From a checkpoint of a small spectrogram enhancement model.
Model: log mel input, arch unet, activation mish.
Rows from block 5 of a small spectrogram enhancement model, named by matrix and row number. Each number is 500 + 40 x the weight over its row's rms, rounded and kept within 0 to 999. All counts start at 0. Numbers have three digits each.
After each channel's rows are labels from the 100 clips, of 14848, where the channel reaches its highest value: "peak on" is the class under the peak; "strongest on" is what is common among them. Only what is clearly more common there than usual is listed. The data: synthesised sound scenes: up to three everyday sounds over a background. In brackets: how many of the 100.
# conv: 3x3 conv (model.decb.0.0.conv.weight, 256x512x3x3, each kernel summed), inputs 0-102

conv.236:441472578435562469539516514487526493459517551489462495504491501505519451509526499469504511434514494447551506466517505469441509503484499558507534436528537576528551444560488461493541511481452515479444498505537547552510523572455505523503504509535526509510470479534477504532530477544512564491574514534473449518550
peak on: speech (34)
strongest on: chatter (44); speech (39); first sound: speech (35)

conv.55:583480508531507501598512474522429498489474542489486486507483522449498509493433525507515501533530410466582531481483525440477466491520469412525501452488512526429438500538504570476521548472523537516536527520486472496507505496431501510496460611490533501445465507547468530515476495518542498509485514509483512452446
peak on: fly buzzing (31)
strongest on: fly buzzing (35); first sound: fly buzzing (28)

conv.81:548523491521507496466500481535500490517499514515495454517490497553523507540553486505525520535465513513469470507508475517472439514501472480486471493543455437471499508484514565505486539524484495577527500511545465481509446499526494543507543500536569554535506469530534434508546526510499449517454512480465519544449
peak on: glass breaking (27)
strongest on: glass breaking (29); first sound: glass breaking (27)

conv.94:512518558476442530456502522515491459506512550496540483498493521528487551456412524543457460514427492525537461509573487535505545534498540491465488550445503555481514449473463521541479472542489485439538504480481462508500491491546518561526512488474563555477559580494403517570440480487439442430536487524512552525480
peak on: drum roll (49)
strongest on: drum roll (50); first sound: drum roll (49)

conv.39:473495495496423483514520558566484543527509490497490510532432428518549508550538493530472478527420449477427437539490469527511528522430423530487491497485497497538535520495518488451508494495580514540462486549451537523468498467518532485477454526420503508566527534457484540569561491487493422480482582518534512509495
peak on: car passing (52)
strongest on: car passing (56); first sound: car passing (55)

conv.143:533465528494444472475508548490531501468517489458483457495435459504508565534503475487527526518527434517540503455503467545487532529487534495510463484496505534456472544448524501610539534465485516498514465421544494482490518505498479468517501493514556487490491489504503486445504471526510481486507475530493534487407
peak on: howling (35)
strongest on: howling (39); first sound: howling (36)

conv.0:493484541547510484596588489507519478452512555467538491468484540464523474503510569490431437487508503459548517559454519447452466487451457546479450499471496482535465479559506535563559480572500504561502560529489473516519538489465544461537498484477499428502490566530472523460466490434561543539518491557530413513565
peak on: howling (30)
strongest on: background: none (57); howling (32); first sound: howling (27)

conv.67:474529493480498489540512501525506518514556473569521496416466470465446472488479522490470425511555475474515535479518479527448521479530438461485449552486519524451566476446512487493511541536516503519501518460574527511489498560503484501491471507513499537462527561530521497532505500521469419497511485528479532443502
peak on: church bell (47)
strongest on: church bell (49); first sound: church bell (37)

conv.68:490491468521505483545493515479538492459508475510527524555490491477458478514444524597537454524521448537393444507472529524504442509587455512460542489511474471469456513576509460528526558516595545483448513486507563499524482540527528432522475543449457527533496476508548491454461471544539529508491463516520526483475
peak on: fly buzzing (29)
strongest on: mains hum (42); fly buzzing (34); first sound: fly buzzing (28)

conv.129:482486505562492525512499500552495509447459549518548456458473469454511410524510552441498538446498494451489461508545432509508572490407488487428492485515486552523466493523458527463473517483472412525517531510520578472481521501495503522436449497516480479492495497524524499577517491474443460497474494470546514524471
peak on: car passing (37)
strongest on: car passing (41); first sound: car passing (36)

conv.147:478546542454468509492459492548509490506517555452502514502514471500479551433503451549483483527549497472493500513533521562491483512504537500514500521472516508451513504474487514416500425499479500472522526450439524493520512514429497500515482503420574506491530447556494420446528416481472478445505533448519503503384
peak on: glass breaking (36)
strongest on: glass breaking (39); first sound: glass breaking (36); door slam (33); first sound: door slam (29)

conv.110:473465565493510554461508530512491511516496531442520473498462534443528460510510540470550525467502464536503535504506494483529523420467510530503539457518502505444500425467523504514514528502462488517431428547530503526456567530497466491431490553459432537505517498476518510544545484352393510560539522485491476537518
peak on: car passing (44)
strongest on: car passing (45); first sound: car passing (44)

conv.76:479479515525517467510473538515506511477507532490508581510497470458467470476459451494441472531497529525535495577531454464494478463450437486476558476477508509496481545490485524478509511461461527505456498534493483507496480516498510439507521532433488474519533502497511473492540512519445527459505470453523499495515
peak on: water drop (29)
strongest on: water drop (32); first sound: water drop (31)

conv.102:550603461529522502581503456526489508491517536560583470480430449490473512496486461509509474490477482536501515535556508508512449476484466442506496501480504508424522458508501483481513495526527540568538535522456452386530507491538514519520454491444538505466598470534480490524462478500447510485517491456478504445483
peak on: doorbell (90)
strongest on: doorbell (91); first sound: doorbell (90)

conv.171:509531489503516465540477530477503469484486553557495411541521457517577487487525527476517498518487574480508505535542529421510498556514461518456569458514472448543464507480495515542452443497527488535505514511464555529497434498496435462497490496553517533499524510506500539498526533494481497528579482464432563462517
peak on: door slam (26)
strongest on: background: none (48); door slam (30); first sound: door slam (27)

conv.144:506480468517504538513505532498490507531455506454495505504429505475480502481475533546477475487486463512496532595558529482475486500496469500481481512564518468447482483461517503549446517541512522496460494461550515510516440495435542460428504511492459477499527511542470476492434508477505459547490523499543494485454
peak on: fly buzzing (27)
strongest on: fly buzzing (28); first sound: fly buzzing (27)

conv.13:480448484507474456470554512507486506479437537497539481489544559497536506481545503498539555511563484444541507562530503525494501515466486454498535444538545478491572463495466504481504529476535537547532485461495535554462540528461579476471474504521484481498500527513472507494516492516470514517511500489478540495422
peak on: car passing (27)
strongest on: background: none (49); car passing (33); first sound: car passing (30)

conv.153:502490523476550506474476485544479497498460496498447482464506453490550603563466515502541532443501495564540502541489508515504509480535504441499487483485537506514458499500501469577529461472492520543432563483480497477536500462475487517480493483542447522468525541439440514516506518498472543510482481515572500511444
peak on: snoring (31)
strongest on: snoring (32); first sound: snoring (28)

conv.237:487465534515513537490535498521535475488511521521476473565480467531558475497520512512522500490503469525518462568494540501527503532513509508538516488472527533541472494498575517498458474512553558453444473502529461520499478506595472497543476467557520441463508477569544412498490446507517493488566491504478484540494
peak on: laser zap (26)
strongest on: laser zap (27); siren (25); first sound: laser zap (25)

conv.83:465515562448465542450512457499485489499538501524562487508495477520432433491440494522473525526466541531557522513477478488527505528500505465531470526563533481487475529507534446492495516545461515525555544491559464519500530412537501455459510485474553520566531514492511523498499450476528509522515543583501451528419
peak on: snoring (64)
strongest on: snoring (67); first sound: snoring (62)

conv.41:475508549501448518509522483536468490518477564507480499518493524497501454542473522495481441473534470506527498521539448479509498517493480513519544516452530479435489456522477519461465461488517524550461507514513431452555489470465505554480495496464509457413512489560504507524545497497568513468472531498503553475519
peak on: fly buzzing (41)
strongest on: fly buzzing (41); first sound: fly buzzing (36)

conv.175:513521490526568453505536496584518511531512559458493480551496527524507526501515498473493448473500474516564517492488481512471482496490520484536454521498554444505507479456462498506473561468566448450551438501536489532559503549550463510467461494471485541515529502475504543511479492510524543459480496517517597501463
peak on: drum roll (39)
strongest on: drum roll (47); first sound: drum roll (46)

conv.227:419531499506542551458533427533505519517527515489493486448468468519585468489528508479484474515509497554500540541497475496447477517516511432516509520534515514508523498540538500479453513549539453557485577488520489511479470447488499524546509469529498481488517481494520515487516462532497513475444480505513571499501
peak on: coin spinning (26)
strongest on: background: none (47); coin spinning (29); first sound: coin spinning (27)

conv.8:520490469434517515539483537490494501476515518509463510491502502528469526525486558428506494479525473485472509569468515482505500493496521449467491503484548522512433464477478533483495483501508481498477497532459470528513462462490459485546513481497471460557471514495478511476471445448550490481466453535519526476502
peak on: howling (25)
strongest on: background: none (48); howling (27); first sound: howling (25)

conv.178:567550480549508509470480536477462506547503479437558482485516490435479517469518462491519511431478493560456498493562500573463470466483437496502567529488461490466544499530490510503482495472502582420490527464467452470496523500467527529496418460458530522520487468485496556521487486573449433487514498481493504517523
peak on: doorbell (33)
strongest on: doorbell (35); first sound: doorbell (35)

conv.213:541537472488522486508567541444518522521538593531443479553523556533508546562475487443517533546483505529409506522452465525530556462485524418462439487502510529474509507469517506478493508567483548518500465476437561500455525447540524480444486478567517414511520553511469495481545462539521512517539518494426473497567
peak on: door slam (26)
strongest on: background: none (59); door slam (29); first sound: door slam (28); footsteps (25)

conv.72:513448513497497491460510452481518492465553466485504465485458483506545539453521512544514520534535582536492498522530499532481502465554486535481497500448485530472474493502452554560507483516470531531494453472567497490468489536454542542526494529569519544507476481502503563501469507494483499489520447510480556480502
peak on: siren (26)
strongest on: background: none (52); siren (32); first sound: siren (27)

conv.186:559508464507513537520505492595462495475557460475523457548499519449522436459509505545449538504438507501497461549479472528527509555516482579499522489534480463499499481484466443496469490551480467510539434521523485521531516491594512481511552495469494517517542457467484530552463449482435474522466497486477549497528
peak on: car passing (50)
strongest on: car passing (50); first sound: car passing (50)

conv.84:553569488520517493465458490593474465493474520487507439518502486501455484498456546551515484457460499495462479524572481434554490514487494466521441471575475464476513535527550487527444520472502445483498527499519531518489489482482551529490538458515553529553581488528503495553458462484496506456522555498434452529458
peak on: whoosh (41)
strongest on: whoosh (44); first sound: whoosh (40)

conv.89:551552556516524548517532458495535520506544494477487483503570499532593480407512501477514477470504480532571450484569523472456478482490516428475531547374537509467493475486536553547532451502543480551533442509481474546499460569520511543517470516513530489434501547542518547530516508492533498477538482506461533538511
peak on: howling (28)
strongest on: background: none (57); howling (29); first sound: howling (28)

conv.204:465502534550535537508473497463490483534527568501491453527513557426512535527464486491522434496500540473507498528505489476525555548536457444491508508530491501552527482485502542541542466468514492469513520492452488481451480521496490514522492499511496541475503539536495531505507456545505463455521526505483501517521
peak on: meowing (47)
strongest on: background: none (55); meowing (48); first sound: meowing (45)

conv.93:434483506482448512517492460511527335468483466558562435506456568475472511500457527473496487467458551436559471561451498522549530514515437520546490527518475462501525505477497451483503502472502483508535481517482529493484522536507527482499515434523568484498498529480527521506528476486519440539483476498442474466483
peak on: snoring (26)
strongest on: snoring (28); first sound: snoring (25)

conv.242:495552481534455443586467506530525473545458440515502440522479474445439470503483527517456473472573523513587516482495519530517497482516489505531597570531472472495522461509477527476470529515465556511481533516536466463492468495496508508518512499457536502484542462519528485522458472543525536482464494532551475504477
peak on: church bell (61)
strongest on: church bell (62); first sound: church bell (54); background: none (45)

conv.152:502530513521416503510489516511463477517511541530458549492515512471544491482449533495482566573508504444445448571498462540520528546608536544489499533484552590463536427494467519443497475499468481501498443430509504454474534476529515488468516546533520440442484532485510491537485498543505456551482495521518535494524
peak on: fly buzzing (41)
strongest on: fly buzzing (44); first sound: fly buzzing (40)

conv.164:556549511525537510536460500504514477532493524550529485521493496475521537543547544431470569507453522434488513535487479441468497530521476501473522467501495501516458472494482505571473472515485473440461518530496538499485469526523442517503482495515477529477516518514450506511533549527439521509552451475492521449584
peak on: door slam (33)
strongest on: number of sounds: 1 (70); background: none (68); door slam (36); first sound: door slam (34)

conv.137:506466453548533452528491425492460506468468483526534461478491499474551509495560526526509535501472517462534465497461524454449564530519554489499453499489535493472459510492520460493522533501400507470567423474460515523510474518560500444493497486449535495543511476505479519507497454468496443487557452473539532487476
peak on: whoosh (41)
strongest on: whoosh (41); first sound: whoosh (35)

conv.210:606575473514517530521536502471457474595508479498496516487521432498492471479531463541480515421387575494506479514536477478446549527532449500577535516448486507480474511546452509488535522468543518490457496437532516493500462528479516473494485409462511528486542494544508493536518448544451496482500511521520471543521
peak on: whistle (29)
strongest on: background: none (45); whistle (30); crickets (27)

conv.90:564466519486571502491551539480484547530445551506539515485542465408551495513543475511504460539491540472458476502558495531468516485489482454500572500515473460526481518516500515504517570505514508504509486485493611501530504533463430431471496502558517519443516508517444481539523492512520559472520535446476555504512
peak on: coughing (25)
strongest on: background: none (54); coughing (39); first sound: coughing (35); door slam (25)

conv.155:531494531490532491563428519485525483480552486520469486460518515463518542499505471441560542543501425515526527539482511458487496502475477496546478441469495550582486527541471529478476504476520497496502541494483414501474504550455488445515508425500502485453458500491472553502487488522487460499511491514505526476469
peak on: laser zap (29); howling (29)
strongest on: howling (32); laser zap (32); first sound: laser zap (30); first sound: howling (28)